A small image classifier, trained from scratch: 10900 steps.
Rows from block 10, named by matrix and row number. Each number is 128 + 24 x the weight over its row's rms, rounded and kept within 0 to 255. All counts start at 0. Numbers have three digits each. After the name is the row's rms in percent of the matrix's.
# convs0: expand pointwise conv (model.blocks.10.convs.0.weight, 640x160x1x1), inputs 0-159
convs0.311 099:155186138129099103089130107162113085154137130124122148111084108135150182112113105139134108100115156124112152162130117094111108142155095132163147089142147161173180108114088147069113115159174115140133098121140097124088138118119145140135138121119144094151147161088134145126137146098155160134122116103151130141141154147105134139130132172143151135182138094139130128119078119128127138095123103137137151144095131139156172133119186125134106136111148138146106116184126167122127153158144126
convs0.312 105:075132106152097140123143143098120100107102123121118130112147105101115110166105147144112136088153117140109114113154151124098118139132121137183087082143113145141151133106155108124165109199131147139115107107105117132114137099135146083099134108083112132114146149120106118106107140132145159150143115163104122108139156138105166159117142131147168105156114164117126122127164139123148148134112143074156102127105129139094172121122132109143116149112136115078067159159153162124123146129185063
convs0.313 098:115155120133101115093128109129119113125157082139127159118153087141116135091155091110102168109144115103070149112107145125150105148129089122148120111126102138126123123127113151075157110126127138160149108155120141154111104166143137101135139096142128159085111109115112126193104140165117163126106115129155136150150117156177110110120101127132108064143106146111129086111117148147095122128105147149128065145131128164086167120092081086119141088128112127140121143170137101161128106113111147
convs0.314 096:115158081119129098111135131152124156147176136125135093120117079121132110111142127150138132155132121117147137154145114151130122118193120138191166142120152123094126158151076152181149150132098140134131109125104130129114123150108121127173134136138140115180137123186091124149139195121113144105078151146110146129086089113101128146174142114198131100106142147144130145104129126150111135177138118130107126130119135159132143142132127152109111085148101123134135142127111122103078166109093125
convs0.315 094:103157170155131144143147087112095125104152115122104143115108118106140178169112121119121136156106102143168091147144149112130133083100165124157162144152108148110141166166145164144131138142140150132128157098142130128154111175177129104098111152119133126108112088133117133125146128140149142114112120109144099118134144136106102093061101104109119136113137093134126130107138138123077157173122085098118115136159071134106101102138127149087080071139112079158141121124138125136135153116165128
convs0.316 102:135134103147108137091095167116141086128123125119155125099088139141126097153133126112090137159148194112089115152169123158118159131149134119101139110086136112146112123101104144093140144165126128119134127132095148106126138117105127152111098136139098127112110150147187131145121117108129144110171181141085084140152102126123136097121171150141129137148128091137163124122100125114137159129138141130121168163101098128150108169059116142108131091162164096164106114142169168110167134123150118
convs0.317 097:086137066116193099154094123138084113118150097145130140143175170145139139142141112140112148138164163156133132164097150143136114167105166120115123097158153122139103156124131111124120145132148089154143155107197119142145147152142072126127103132139115145119147118137109121103110110100135197136149165129113124096142072121142164130132087084123141136094120118117176167138125087123119107106141130093160118132117095126091128120114130143111104132134146124139114154152125154100118141120122096
convs0.318 087:159094109098167121102151125107148094139110145076137137114099129121123146140119184110100138132122168137131168123138149115110143073133149117177152189148089113092117125089155138116124140111119138110155128133164093111143138130160122087105142090140117115117115126113150122165130144096097129114133152080155159134132115122096104084160085131118106137148110107106123087161105096143171123117166167123131142117130151102121113111136133102137182081140121157160103126137131109133170110161102133
convs0.319 105:138152104070122114124154131125135101112126150115128126121152089119154118125146114123129132131147109113129155130120107176121131129124155098079130129180150142103107109129143159098122144092130141067154154164133138120131099126132078147132181080112109134147141170105100090100117122158118149141144170105142136054136151144124148105092122113133115075098133108115151135113142155101149139127125093120111086133152090139086098103113157124083118132147124103130120169163177104154138143139122096
convs0.320 105:150156135105108141119125147117132133096080132127143107180158132107121134126083145121108130133180122097166177111138116113090166169161126125141142124126143110132132156125140032096113109152132093133166149124164122102146167145175140149100112152121149150175132136135101134147066144119109148130188120125159114116104124113149168140125138158074128125145133133135079143121105117103133119152145092132088138130143150119149113133129118129123150130115163127132123102097131157154117145120080116
convs0.321 104:148125152100131133127117150133088120171110147132111142126173113102106176142149113102145160160144116123158130108169135074143124121120129135131098151156100114144150088136139150138142163111126107134123174103147113098111091192144111152184143073134125086083080158124155127111128117197158162139136154153152110087105125113141124101141130138165113136127130096082145112104090158145080160115110102132134149141112118129129112156092112126124146126132165143118088111125129145132141128128126103
convs0.322 091:117168102117098167123109096132109072142147116124145132109131156131139088169147119151174122098141095103141148130090095123131145098150141151121131139129149148176191085122141102111082175121088129126107164106163130139115123098124130090164107092108127145183138144154125123124144130103126134137084173103111140142068129137163127125120159127183147139129151157167132132160121133155145114147147131109125130139159122084170132130151161112112098102132107147106143132134131106136152156149150117
convs0.323 093:128156164166123098081186113112142173153124142186135112145192099144159164118110145119095145164117129125159089137124142104114132126126112115131115143110153088109121132164163108166125073147103116098141092117155161133139109153115130135173158126132122115136126111142104148129095132109093109126168082137134137135076159143117121133097141105142153118111135141130131132149109109095135112129132161114136101130133143077140147127110110137098116166121109077115114139045130157121137126113110114
convs0.324 102:112093107116102061170168148122161095141123116141133148127121134149108142153132102123128147123135107130100103080121119151151156142149165103146107130109112130112117139155141114151142151119158153119129067126158133102132157120146148145106154141130142093114153113181130130140168207127111134127112178137118147150136140113140133125149124132151155081111082141115124103072101164101151150133164087098153126113148130118105128129107103137086145173110141183107122164140165106119141102127118111
convs0.325 095:189206108115136152121107112155151149098164146134110100103155158096096082120154107121171148151139088150129108131097122111127118142144129141148122156119088108138084136123123103096128119147130132131128125130135121169155138134126139141135088128143102093152155097171105149129146131135147084130126110126142108140113150129119124146133114111147133169184160135157112138088103100173131107098102126124111138109164150138108168089127130132123090183128095161147121081127099103150141156098110103
convs0.326 109:143123113153101106121109139122146144101111130134140132175154162117129136144172161126123142130126152091137102113130147101122082134124108135103138146148113118122137135156127085158099128151090142138127127167144117049136120135133126143131094104171134137128111132138111164116099132081121127144156111087157164125110169110143136135130137148117132127141144152104161123158130110139141122101072109194179129170131151114112113167114143132062166091202140144101141101120114110131133159154129094
convs0.327 111:135141139121108128073104191102130142180147094112158117131109121128154160133125120142130143187126094105135112140150112113098118119167117130164133127120080117132137061117157140117144121111131135115118134126182144130118146140118115104137099131153142136103142115083117133121104122126093153136105080145135131127122120106107096156093108086117105133173119135109133098087215148169134129158130125114152146134136154103162116121130157135165136144159159117121124172106151133099096132141071117
convs0.328 098:116083148099139133124098142114084125151089111133116138153093077125101110124115143123131138098144078090108149141088170087163136132107149129111151135111103139148073094107141182126161134097187109110112127100116154119143157097144151129153132139099120150096117080103110084129111133134141147142133172118125117154125148110128125138134170089113135125109128119136140125101152129154059108139099120137122141088099105145129148131139192134084151138129102119130148152154153110158159132119098132
convs0.329 101:100099186143122105111069135117139114125120095143180128110112129113109119149164124127121137167112123086123115119123149098138151134146086156153100124137081118156124112118123156137154122129135089106097108125131160171127166092169165124107146117111142122085138097138133086124090128152129082149139150109129119128108160126129093157125105103143124128135140120076079151085126125141066125144131077129120090154114120083131133112128110128095130067110112153089129123139111118156102111134105098
convs0.330 098:113116113191158128120128136120122096149140132128157143136137094135128117182144171161114139125134112104127115159137114151165181129130098165120137089152095127171161102099116086131145134109093137141144159092114111137138140118132105125139078116106112086093100168123112147116129104140156152138104131100164176131165110093115109116121110098093093116127116105146144086130102145107136099121121148116117099135192119118177123123121151126101174090122111078125141151103140127175130149102116136
convs0.331 097:148065130111152103110154137111143088087135171162109134132101121154117113109125137131151092133155112076143124101144137106130118124166133139174141102119150112123169097117127147107114144111140110120122119166096131101124147115097117117170141132094158131165104086105134127135104110148138123148100084151116099138130141112090122122115090119163132117130107122126160135162112151097081119095172125187122138142140120139177158139162093082120147169110136126156101150100097160070131144111134150
convs0.332 100:147107119127132140110104144154137175140109104109132083127141094169120098126119124142111137104134079173110124148174137087147118100117151129123155128138153136134144130157141104102134078114102161111149135122078102165145146115133072133133175116114157088126144133147142123124146190149140110110136135146114100144156136096135127069149142144135120173104147136124129118130149115107166110140096147131153147117102141137156153111128162142115061113148132137186106092097156160120105158164105151
convs0.333 096:136125066145097119138158113145164127139120150100125115151099120121144130099120130135151111148132144141154114128147091116116183139129145118185177157092118083116118124081140114123135115125097124132159101133106102136158171107106176116117121090127122098128104075138111115090107128140164137088120120107116154114105085138153138120146163102133157122117084118131108134098107148153091092161112154132140136115167111115117199099154126109111124104145146088091153132140091122153130173102137122
convs0.334 093:095131137145119158152122097148122100107114123087102130104112151108106127152134148100123150078107150119110119102126079151113133149121102179108166163131118108112136134134150090153141131116158091140192128171122145108115093152124182120137154136103146121098115178114138111127106119122129115136114166105136176142141139146108097146158127091101158119124113139141134158125146097135132170181123089103149070111139116109129104091170137129091092148114119146131151085114139147151175159147136127
convs0.335 110:128126155106097189124118174123092092127129117118112105162105093092104149096106141154144122118097150116134104137144102130098106105145112114130122167114151104151108156091112154126161129112134106123115113167118113099084145136080172092160152123163126094146145152135117148108112144120115098151123146131108101146131114108096125147071104106139124097128134123121139098133105143113117088177162167142115113148099128161101104150117135144113096154098165154065101130137094102135118126187123130
convs0.336 087:154138104145155149114113169126123138147140109150131115137123130155110081160143110128147113152191168095127087118168139101132097101156149129144162110123172094136148131132121102164083191168118122100091114153127166124167096120110109123148122137139131109154082116162087148117165124093130159115160135135130106136125132139083124107114107134120131092178149128149112113150134150091120122163134131095152140125127189142142124122123134095114095130156146134130145076121121112152162131089114165
convs0.337 100:081135103095100140137132127143121147133125155121121139171128159110093110135148085159160139131130077135132163127145137133168175159100149153094146144157143119091146131087115140120149134110123148107119141096157126126156138110116140167124078119131126119110123131118159127121130146114140100137101124138159117128123131132159118132160110190089125179199148126083136092149129103099126081126112157131111110157137088161152128137096130149123100113115096147115111117138057134155143111142181154
convs0.338 091:143140130128118122111178104134128105091165132142136128124123077066175102113152104148087144124068098123127126156153134118103132077148149137099102104147127122140138168131102119095147172116129149078126134112108135100116140136151127148151109125102184130111132102143151112125146153088126148130165111173129089082125114074125143124100148149117127106133138107140185168144175112124124141163145135141111130092125117134081150125112112108128124120134095120119116122144143106149115187172115135
convs0.339 089:133130106113148116102089158126082116117117169108118122082137114137137063105132115140086133125122118118166102101128136110160152137120121153159123150164177115121088130098138142139143125117147153126125111160115115115082121108137093154118104094090088100131120127114179106089182163128167150124132127109108145132162130161141095147118117118071127085186124136075123143125112154122082156119163128123133134123154152150121112138097076151127144130115103115135159117111118101123151116088145154
convs0.340 106:140114126091131074120154145162145125110096106131097129167114084123119127102178099109123122105148092133123101128171158067129122137100177137136130120163095094079143112109097143162117148126117131163129083140171125144108115132121133136109147125126082121134108151118115121135100132087152153156130086111105077134155139116107141159130092108126140098120128127138097158139126144102153117095106107156114142195149124116128097142141103113146080105083110116118101167079136117136109143137111135
convs0.341 107:147140160129111135122129099116114127116109114102107111118119136128133124160146123070146104101123162130080190143131145137165102129154156142105146142124106132133119129115185100137130143099169122169137095123171125118116162117128105073154135141121144159126119134112115099099147141132109115137142104154133145153160117123106139094121166176157110154162175147120097041153169116124105142126141125124132129119153135127070105154098121126132143111142131068145127142103082133123173096101130149
convs0.342 092:152151129106116146121092136071135115095115100149123149117160117103121081103151111101083110115146126149096099150097150110130166104165125125095092128118155120128135091153152124096129108103092159152112117166110122113127137099108087102120117154143148107100088110163093155114117140137144116108140097127158110086122115123129151133121113123159107134177175119204129090117136143141147144114146126075124133176134164182109143129118105086107114129144072134135140148129113105119118147131141110
convs0.343 103:135150110112114093100144125131110129114156140145121166046155158130128144153087127153106117123124116134110124121117169146120137139088127139140118123122096074084150167141152088115152150180126113130156130102128116145131169136133190105123130110155068154152119185121142121162104122126127171127140118117101132094121128136103147105132172087143135160138118143127109143106151128150138111172082156126104198136125096142144145131108144143136139131109171115135124103164138172129107150109121123
convs0.344 112:144145138150123116111176109134164177125093137133139158111178140108098134104190136169161176130082137142176121146113175127139109114119120094130123114129157089104133127063139123131129104121114098141151077138138076118127108141101129126161132148130160184138079167158091102148168131145111142146138112102125132166142169118109109126083138134111138123147133143160136154115131167137115136089138112151140126090110158117115119124104137129186128152131132120138124105153113144118106109108130112
convs0.345 098:145077135098091151178155156124067108109159177170104137136124106122158105150090123103105128111142110156083109118144131089105136155139114113110134121143174127115093101131089142143180162138161124163149131182114131125141143171110097107132126183123130087125153134157121118099149150144129130124149136138132105111129135089087140099106136151107124107118140093165108133155124126114124135120144129158087126097145139114141121146100127154130135097149133133115176073132133133166086140160119135
convs0.346 093:126110132119129142097109157184114136128146180149130112136097107121115113173159097139139136144081111105126159129102109112178100149136140139113148106120118112161133168147134148135101152185080148131144144158148132108158085124116102166121126120098112158094126123094149115097130160119138134118114168156128149093169168155109121113135140123115126107142095104114057128127157127116075116074124133166136150145105165154121163125147119132138139125091114150123104131129149103151091128157177126
convs0.347 102:135104148095091121129093127123094133134122118147115131088131107119132118122119146102137152199106148103127132108118146159127107100120130169187135090120144119088164129113108130119088122105136128078147137116126115130113140139115086147093114155099110136126137094128154131116111173102110145146138146144149103115078174150100091089147154149136087101134126149108130085109113130092147151153141156121161138184104127080087133131168107125131128153153118142130163145094112149163109146080107094
convs0.348 113:121131150162128144153090113124148163153155104145100123092082108136150128116074125114113097110143133123156114111123133135136126179142126098120125135153130093141171128136128108141109150138136125129150166131114141168155148112149144129100133119149101125112134111147153142131132119119130136077185053168054140122074127132097155144116163164123150133129123117139126111126100084130146153109133137125106109126130133146103168131100159076149098120126146127159122109132102075159128122191119175
convs0.349 114:091099141129133124125155118099130122133091165147138085120130111106128116125118169108145121124088180144108068147145153120147086132139163114118140121168137116189093130124114139149113083140115132090103116123147082130086156105142116097136130143103126157148099141190109097106152112115145141149149108146155125160137067131124118103137121110136115128167111146131162128115142094152090114090162125148129165133170128135139130128112153086143159146149131135113196122144133129142122152073139147
convs0.350 096:116128090115065053142114150111120085097134148153097111075146108129140116159137151134151093142149136146123129120124146147103100128161157121119150114092112124110101146129183138121133110129100156154152084134122117094173103120122095141111095094090146139165113154188110137152128144119126138128133115151133114161094111157122151141092119141112127159156092175138166115147116122096123077162143113091124138106095144108128179164122120134160128141080130142116094129128118130135126128112119141
convs0.351 099:098097127151116132138170135114172127146176093134113162106142131156113155100120105126128103127128140133106166125140159071123099087167145121111089099127097119119078163156125138132147150120131157103154118126122109134111146105135121141111105175101129120146122125130140076145111177096080148149073138157141110137090104090174141138112114137092137111150106101134162145107123135161097141137125161187109162110126139120160087117144101120125111127137130099124144128126190119129100095151153130